config.yaml
encoder_arch: "poolformer"
decoder_positions: "rope"
residual_init: "none"
steps: 16100
Rows from block 2 of the image encoder of a small image captioner, named by matrix and row number. Rows with one number belong to one neuron. Each number is 128 + 24 x the weight over its row's rms, rounded and kept within 0 to 255. All counts start at 0.
After each neuron's rows are labels from the 100 images, of 14848, where the neuron reaches its highest value: "strongest on" is what is common among them; "place" is the part of the image that holds the peak. Only what is clearly more common there than usual is listed. The data: scattered letters and digits in many colours.
# fc1: MLP up (encoder.blocks.2.mlp.fc1.weight, 192x96), inputs 0-95
# fc2: MLP down (encoder.blocks.2.mlp.fc2.weight, 96x192, transposed), outputs 0-95

fc1.73 [129 111 128 129  94 156 151  79 117 112 144 102 142 131 131 186 142 144 150 134 166 136 106 123 133  88 154 156 133 122 146 149 131 116 141 126 149 162 136 127 152  74  86 169  95 135 101 144 129  83  93 115 175 135 137 121 122  96 152 102 147 173 181 138 146 102 103 130 122 137 145 139 118 140 129 109 145 134 135  89 122 100 131 120  87 123 133  89 126  84 105 131 155 153 118 159]
fc2.73 [143 132 124 142 112 146 104 139 114 123 141 165 126 150 141 167 110 120 145 162 152 147 164 119  89  86 154 125 122  83 166  99 139 109 137 100 127 100 143 128 111 149 126 134 153 107 110 137 184  85 132 121 101  95 145 114 130 151 114 123 151 108 137 140  63 147 164 118 118  98  96  85 105  73 155 129 138 147 152 151  97 137 123 154 141 115 151 101 122  74 136 150 140 136 150 126]
strongest on: teal; blue; black; purple
place: top left

fc1.30 [136 129 137 123  97 162 145 115  87 161 104 137 138 172  70 156 107 100 135 122 153 139 118 151 127  98 156  97 123 108 135 124 124 134 114 113 148 121 155 138 175 114 114 137 127 131 131 106 112 123  57 147 153 111 175 158 136 142 148 111 152 150 128 124 168 101 143 121  96 134  93 127 112 131 141 121 114 125 133 211 135 140 123 148 112 119 183 139 164 109 141 120 136 148  90 117]
fc2.30 [136 120 136 141 130 133 137 113 151 141 187 103 128 148 110 127 148 108 129 211 160 122 104 149 123 107 115 113 159  98 162  97  84 139 160  90 130  63 127 143 118 142 154 144  99  84 124 137 114 110  81 125  89 140 127 123 129 147 112 178 138 142 149  95 117 152 128 112 133 161 151  94 111 123 145 127  91 129 125 102 128 135 134 150  96 164 136 117 115 110 125  99 117 154 143 111]
strongest on: black; brown; purple; blue
place: top right; top centre

fc1.190 [110 145 136 139 119 122 170  59 103 149 116 110 162 135 117 151 139 108 148 144 158 108 107 131 105  92 153 141 148 158 165 118 148 107 156 109 159  94 139 115 168  76 146 168  89  95  98 135 128  85  56 155 139 129 118 125 114 128 106 152 166 168 134 125 152 118 147 163 106 123 145 134 109 131 149 116 107 115 116 138 109 124 165 164 123 115 138 113 129 113 142 132 128 152 115 124]
fc2.190 [146 143 130  95 128 134 139 116 118 158 186 118 158 122  92 144 142 144 175 186 172 107 117 133 105 113 154  70 144 104 187 120 114 139 144 104 139  89 101 154 136 146 131 144 136 104 100 135 177 112 102 141  89 110 128 138 134 157 107 139 141 146 155  97  93 140 118 136 100 138 116  95 131 109 132 117 128 111 114 144 112 133 130 176 130  98 146  94 127 125 135 104 155 135 162  96]
strongest on: purple; brown
place: top left; top right

fc1.105 [106 113 147 141 121 128 109 106  85 178 121 133  85 116 112 157 139 100 168 117 185 115 107 165  97  82 153  97 116 115 152 115 147 119 124 146 107 138 127 128 152 103 118 131 124 135 141 172 147 100 117 131 123 134 167  88 135 148 104  96 137 126 145 123 146 111 122 141 130 124 118 119 141 143 133  85 117 130 152 140 130 137 146 172 125  81 212 119 116 114 169 108 139  86 113 134]
fc2.105 [115 135 171 111 100 138 147  75 148 181 162 134 142 156  99 163  97 122 126 160 148 132 126 133 168 101 166  97 155 125 118 116 102 111 140 150 150 120 116 143 130 135 116 122 123 132 127 119 100 112 144  86  86 125 119 133 169 136 129 153 165 167 170 150 116 136  83 145 117 106 125 152 100 115  75 120 105 139 113 148 127 105 102 174 150 113 151 132 122  94 117 109 164  87 135 122]
strongest on: purple; blue; black; brown
place: top right

fc1.86 [110 145 120 153 174 130  97 112 170 136 158 111 108 115 134  85 130 106 180 120 115 133 129 158  92 129 155 137 113 133  96  86 139 184  94  95 125 102 116  99 139 113 144 156  99  89 121 156 107 137 128 117 173 108  95 146 146 115 134 159 144 124  63 134 169 126 162 131 132 124 115 142 130 136 121 144 138 147 117 149  98 142 109 124 130 145  93 113 116 142  86  97 152 127  93 154]
fc2.86 [170 130 161 131 101 134 127 119 148 169  95 119 143 119  99 162 105 106 144 118 132 137 172 116  96 166 112  69 129 139 147 129 111 138 142 121  77 150 105 158  87 158  95 116 151 114  86 147 114 143 123 146 119  89 128 140 151 100 154 157 150 148 133 140 156 132  85  93  89 149 106 127 128 139 126 114 117 114 101 161 145 140 126 109 143 103  92 121 139 119 134 180 144 146  81 129]
strongest on: green; pink
place: top right

fc1.118 [134 113 103 128 111 169  86 135 126 166 126 122 118 128 117 157 133  88 117 105 136 149 134 118 121 113 109 123 122  99 145 104 151 140 144 116 121 107 152 128  99  92 120 110 150 138 148 114 158 164 153 126 150 145 159 124 175 121 101 128 123 127  62 133  96 192 179 155 141 180 159 125 116 134 113 106 153 128 117  82  85 155  89 141 145 136  96 151 160 116 107 147 141 141 102 122]
fc2.118 [124 148  99 113 114 130 157 133 142 134 104  89 138 129 113 163  97 109 106  78 120 122 139 115 162  82 167 130 125 135 156 134 158 132 139 160 109  81 168 166 139 141 160 109 146 164 165 111 101 162 121 151 130 103 115 121 104  85 103 153 149 127  88 163 120 111 152 114 113 141 134 145 107 144 143 116 144 151 142  87 114 114 136 180 123 108 139 100 134 128 117 168 147 130  76 104]
strongest on: pink; white
place: top right

fc1.137 [173  89  76 128 130 140 114 149 135 134 106 105  93  97 147 124 166 148 129 105 110 117 119 120 117 172  88 151 115 165 162 134 137 153 142 112 116 121 101 108 132 153 113 116 123 120 123 129 129 148 123  94 153 165 120  97 121 137 130  93 141 100 180 142 115 148 118  71 177 117 131 186 105 140 118 168 108 109 115 127 118 134 132 118 113 133 106 114 142 115 167 129 187 149 143 161]
fc2.137 [106 113 145 104 112 110 159 124 137 119 191 111 106 144 111 135 130 109  98 119 138 130  98 108 140 119 140 130 147 168 129 160 121 204 127 144 141  82 100 139 120  93  96 111  85 147 141 113 120 120 112 126 144 120 125 109 122 171 106 119  79 153 164 129 104  88 137 127 138 122 130 130 135 117 108 167 134  98 131 106 146  84 125 176 130 119 117 151 152 124 118 204 144 140 118 126]
strongest on: teal; pink; purple
place: middle right

fc1.146 [141 165 132 125  88 147 141  68 126 146 137 129 138 141 136 163 139  86 143 170 149 126 103 155 142  95 142  82 117 132 140 139  91  78 134 119 151 139 106 123 169 126 152 148  96 169 106 139 149 116  97 127 137  88 116 149  83 123 137 109 123 170 187 127 151  92 138 132 155  98 130  96 123 142 129 142 141 110 153 106 136 136 144 104  91 119 141 123 171 117  99 126 147 163 132 117]
fc2.146 [169 157 109 121 152 163 100 100 155  79 109 166 151 152 118 165 111 144 124 137 147 134 150 118  90 117 127 121 140  80 154 146 165 128 153 132 125 161 147 121 162 165  94 112 172  92 121 143 201  94 131 137 121 101 132 110 158 136 119 126 157 125 134 127  90 122 139  93 117 122 146 102 145 109 141 113 110 142 134 117 132 131 136 127 114 139 152  52 127 109 119 116 106 123 110 141]
strongest on: blue; purple; brown
place: bottom left; top left

fc1.48 [134 117 108 121 143 131 140 102 155  78 127 127 162 190 104 151 173 107 156 105 153 132 159 119 183 111 132 134 107 120 132 141  99 160 138 136 157 117 149 111 159 106 151 156 115 128 121 111 138 104  64 177 133 142 155 167 162 120 106 135 155 119 104 159 104 119 165 159 148 125 103 134 107 123 101 118 120 129 107 112 109  88 113 159 145 108 101  98 137 109 146 160 138 150 114 112]
fc2.48 [131 120 130 156 145 158 104 109 134 116  79 129 126 141 131 142 143 124 152 156 184  99 118 153 169  82  81 107 140 115 131 128 123 157 170 101 132  74 151 145 137 119 134 164 140  81 120 118 131 109  84 110 149 164 131 154 105 103  93 112 137 110 120 129  82 168 140 113  92 126  97 102 143 127 153 127 120 139 119 112 146 121 122 143 121 135 144 144  78 138 130 155  97 168 149  97]
strongest on: brown; black
place: bottom right

fc1.186 [121 150 115 101 103 137 149 120  93  85 117 129 135  98  95 118 136  63 116 124 144 133 132 145 124 153 119 145 107 147 141 107 124 105 109 136 111 114 122 105 120 134 155 158 127 103 101 107 105 160  78 146 149 127  86 141 137 129 130 156 180 157 159 104 127 152 149 126 142  98 118 124 110 151 140 169  82 113 129 132 133 152 146 131 103  47 143 103 107 163 128 143 145 166 103 162]
fc2.186 [152 104 140 126 121  60 150 142 127 131 127 115 156  95  96 103 130 142 152 179 184 109 120 150 108 134 136  95 155 111 179 102  95 134 134 121 154 129 147 130 123 136  87 120 112 102 122 127 163 126  93 109 112 136 156 103 147 186 110 125 162 121 139 117 103  87 122 125 132 127 111 135 148  75 173 141 146 133 140  99 143 161 153 135 164 116 124  87 116 135 153  95 126 117 136 131]
strongest on: teal; purple
place: top right

fc1.36 [140 150 130 147 102 137  83 131  73 110 109 115 108 121  95 133 109 106 133  94 137 118 122 147 148 140 122 123 123 112 110 117 116 123 157 126 147 114 121 129  89 110  87 150 153 200 117 108 152 147 178 146 104  85 123 106 139 109 105 163 122 129 149 124  82 180 155 164 158 120 141 125 135 135 126 121 161 120 111 110 154 175  73 129 140 132 142 155 100 142 137 122 136 128 125 179]
fc2.36 [ 89  96 123 136 121 137 152 141 159 125  85 143 103 110 155 147  95  84 139  95 119 135 124 126 105 128 105 139 164 116 137 106 118 118 131 177 149  90  81 181 145 122 108 141 119 139 145 145 128 158 141 113 182 143 154 124 122 111 143 158 129 142  85  93 157 141  96 141 150 111 154 141  88 147 122 135 124 116 135  98 155 163 150 133 165 117 110 140 148 175  92 100 132 129  92 103]
strongest on: white; pink
place: top centre; top right

fc1.7 [126 118 140  84 138 148 122 101 172 136 153 130 170 140 131 142 136  88 142 111 148 126 113 133  99 119 167 114 145 129 129 112 129 139 113 131 148 108 131 103 153 122 101 135  66  81 131 135 138 126 119 151 154 136 112 121 131 143 134 101 146 170 137 166 135 105 117 135 159  82 167  93 117 103 135 139  86 118 106 146 135 132 152 129  97  64 122 109 147 110 149  95 141 207 112 147]
fc2.7 [165 145 137 102  98 119 150 100 129 106 114 133 165  94 110 142 155 172 148 138 155 110 141 159 136 128 125 122 146 150 164 149 179 102 164 108 144 125 164 148 120 147  88 174 105 146  78  86 161 107  79 136 105 141 165 126 142 112 112 128 157 124 108 119 105 107 134 132 104 110  85  94 130 120 126 144 103 160 101 125  95 109 116 138 117 116 169 117 132 135 113 127 161  98 118 105]
strongest on: teal; purple; blue; brown
place: top right

fc1.181 [108 126 131 125 143 127 176 104 157 103 113 127 187 136 116 129 160 122 118 140 165 118 157 128 114  89 155 101 140 158 164  99 141 101 137 137 148  87 126  95 172 138 130 123  86  61 130 119 124 114  93 171 133 106 136 147 124 137  76 118 147 168 132 115 117 138 122 157 129 101 140 110 137  99 135 141  74 113 123 151 110 115 132 150 132 101 123 129  86 142 148 120 138 156 106  86]
fc2.181 [147 113 138 125 138 149 141 114 142 105 160 110 143 120  83 145 138 153 162 183 145 116 109 183 136 139 125  89 143  82 157 102 127 145 147 139 151  91 133 135 147 131  85 138  92 131 123 111 166 132 112 180 103 140 129 168 135 107 119  97 106 145 117  97  86 150 118 111 112 110 106 108 158 115 118 140  82  94 103 110 127 138  79 129 138  97 175 152 118 102 126 131 144 126 146 100]
strongest on: black; blue
place: top left

fc1.97 [128  99 126  85 124 126 134  78 119 153 149  97 139 134 120 147 145  69 127 119 146 146 103 171 103  96 174  89 115 119 165  96 154 110 137 124 132 160 113 105 185 128 128 163 107 140 101 131 127 122 107 156 154 110 114 119 113 131 103 143 199 138 159 157 145 123 158 155 143 122 128 117 120 108 112  85 121 144 117 161 121 140 138 165 125  72 135  91 117 114 135 138 117 122 119 131]
fc2.97 [142 136 140 159 115 155 132 104 122 155 170 132 162 153 122 157  75 190 182 155 121 114 112 132 126 101 124  93 130 109 111 130 134 104 126 135 149  96 151 149 125 109 115 122 124 158  91 107 173 117 104 122 105 131 114 138 151 119 136 105 109 174 168 101 101 140  92 154 151 131 131 128  93 109 116 137  88 141 100 118 122 110 124 126 176 127 177 145 169 124 106 124 148 124  90 106]
strongest on: blue
place: top left; top centre

fc1.88 [140 112 138 133 175 135 162 107 167  69 113 137 151 145 107 127 161 152 104 137 114 135 117 164  93 106 150  97 140 160 171 126 128 109 109 162 117 118 112 136 192 148 121 137 144 123 126 142 108 110 102 147 111 134 117 133 134 139  60 124 110  98 115 126 126 133 128 113 143 127 110 133  75  94  86 131 166 116 100  90 123 152 146 147 194 123 104 140 123 142 145 115 125 123 151 108]
fc2.88 [125 122 144 114 141 111 156 107 155 173  98 180 115 101 117 107 123 109 155 111 180 164 154 143 173 122 109  91 140 100 133 133 108 105 141 152 145 120 144 119 103 121 123  91 123 108 122 125 143 113 127 118 151 143 145 140 116 114 156 103 136 160 184 133 131 115 106 138 105 115 121 159 184 102 119  86  92 108 110 127 151  92 123 176 118 117 113  80 123 126 134 164 123 111 144  76]
strongest on: purple; blue; black
place: bottom right

fc1.158 [123  97 122 119 184 139 128 123 146 142 140 147 149 136 138 166 136 100 112 123 158 124  86 148 114  93 149  94 149 139 162 102 115  95 109 162 107 166 108 102 182 135 122 114 131 138 138 169 139 121 122 122 119 123 130 138 115 113  87 109 167 142 166 133 151 152  95 153 127 110 125 102 111  91 115  80  95 124 125 150 110 141 168 149 136  55 119 126  84 101 124 124 140 102 120 136]
fc2.158 [158 126 151 109 116 155 124  90 159 161 150 128 144 158 137 125  62 163 153 130 149 135 129 175 171  83 148  93 128  83 131 122 142 123 140 168 145  98 119 144 134 131 117 110 125 153 139 121 118 126 133 141 102 150 123 110 146 115 112  83  99 173 121 134 110 151  78 138 146 110 133 142 118 109 117 136  73  98 107 127 121  99 113 131 153 119 162 160 146  80 114 117 165 120 118 105]
strongest on: purple; blue; brown
place: top right

fc1.176 [146 153 122 130 119 130 181  91  88 148 129 102 126 141 113 178 152 140 122 153 154  81  81 141  99  98 152 138 157 159 188  93 134 106 143 124 130 106 114 129 153  82 116 150 104  90 119 139 126 105  69 149 108 105 146 121 131 145 105 138 146 158 160 105 141 113 137 140 114 147 146 147 116 151 122 122  88 106 138 139 142 123 156 168 121 104 135 108 111  92 142 116 152 149 112 147]
fc2.176 [144 156 127 100 132 151 125 111 119 151 184 142 149 114  96 155 133 137 177 151 151 128 111 117  86 108 177  61 138 110 175 135 128  87 134 127 156  80 116 134 117 143 135 114 134  93 142 126 152 102 136 131  86  88 115 126 131 128 126 169 125 141 165 111  89 128 155 120 116 121 142  80 139 111 137 118 130  96 112 148 115 146 128 170 109  85 117 122 145 111 123 109 166 128 158 138]
strongest on: brown; purple; black
place: top left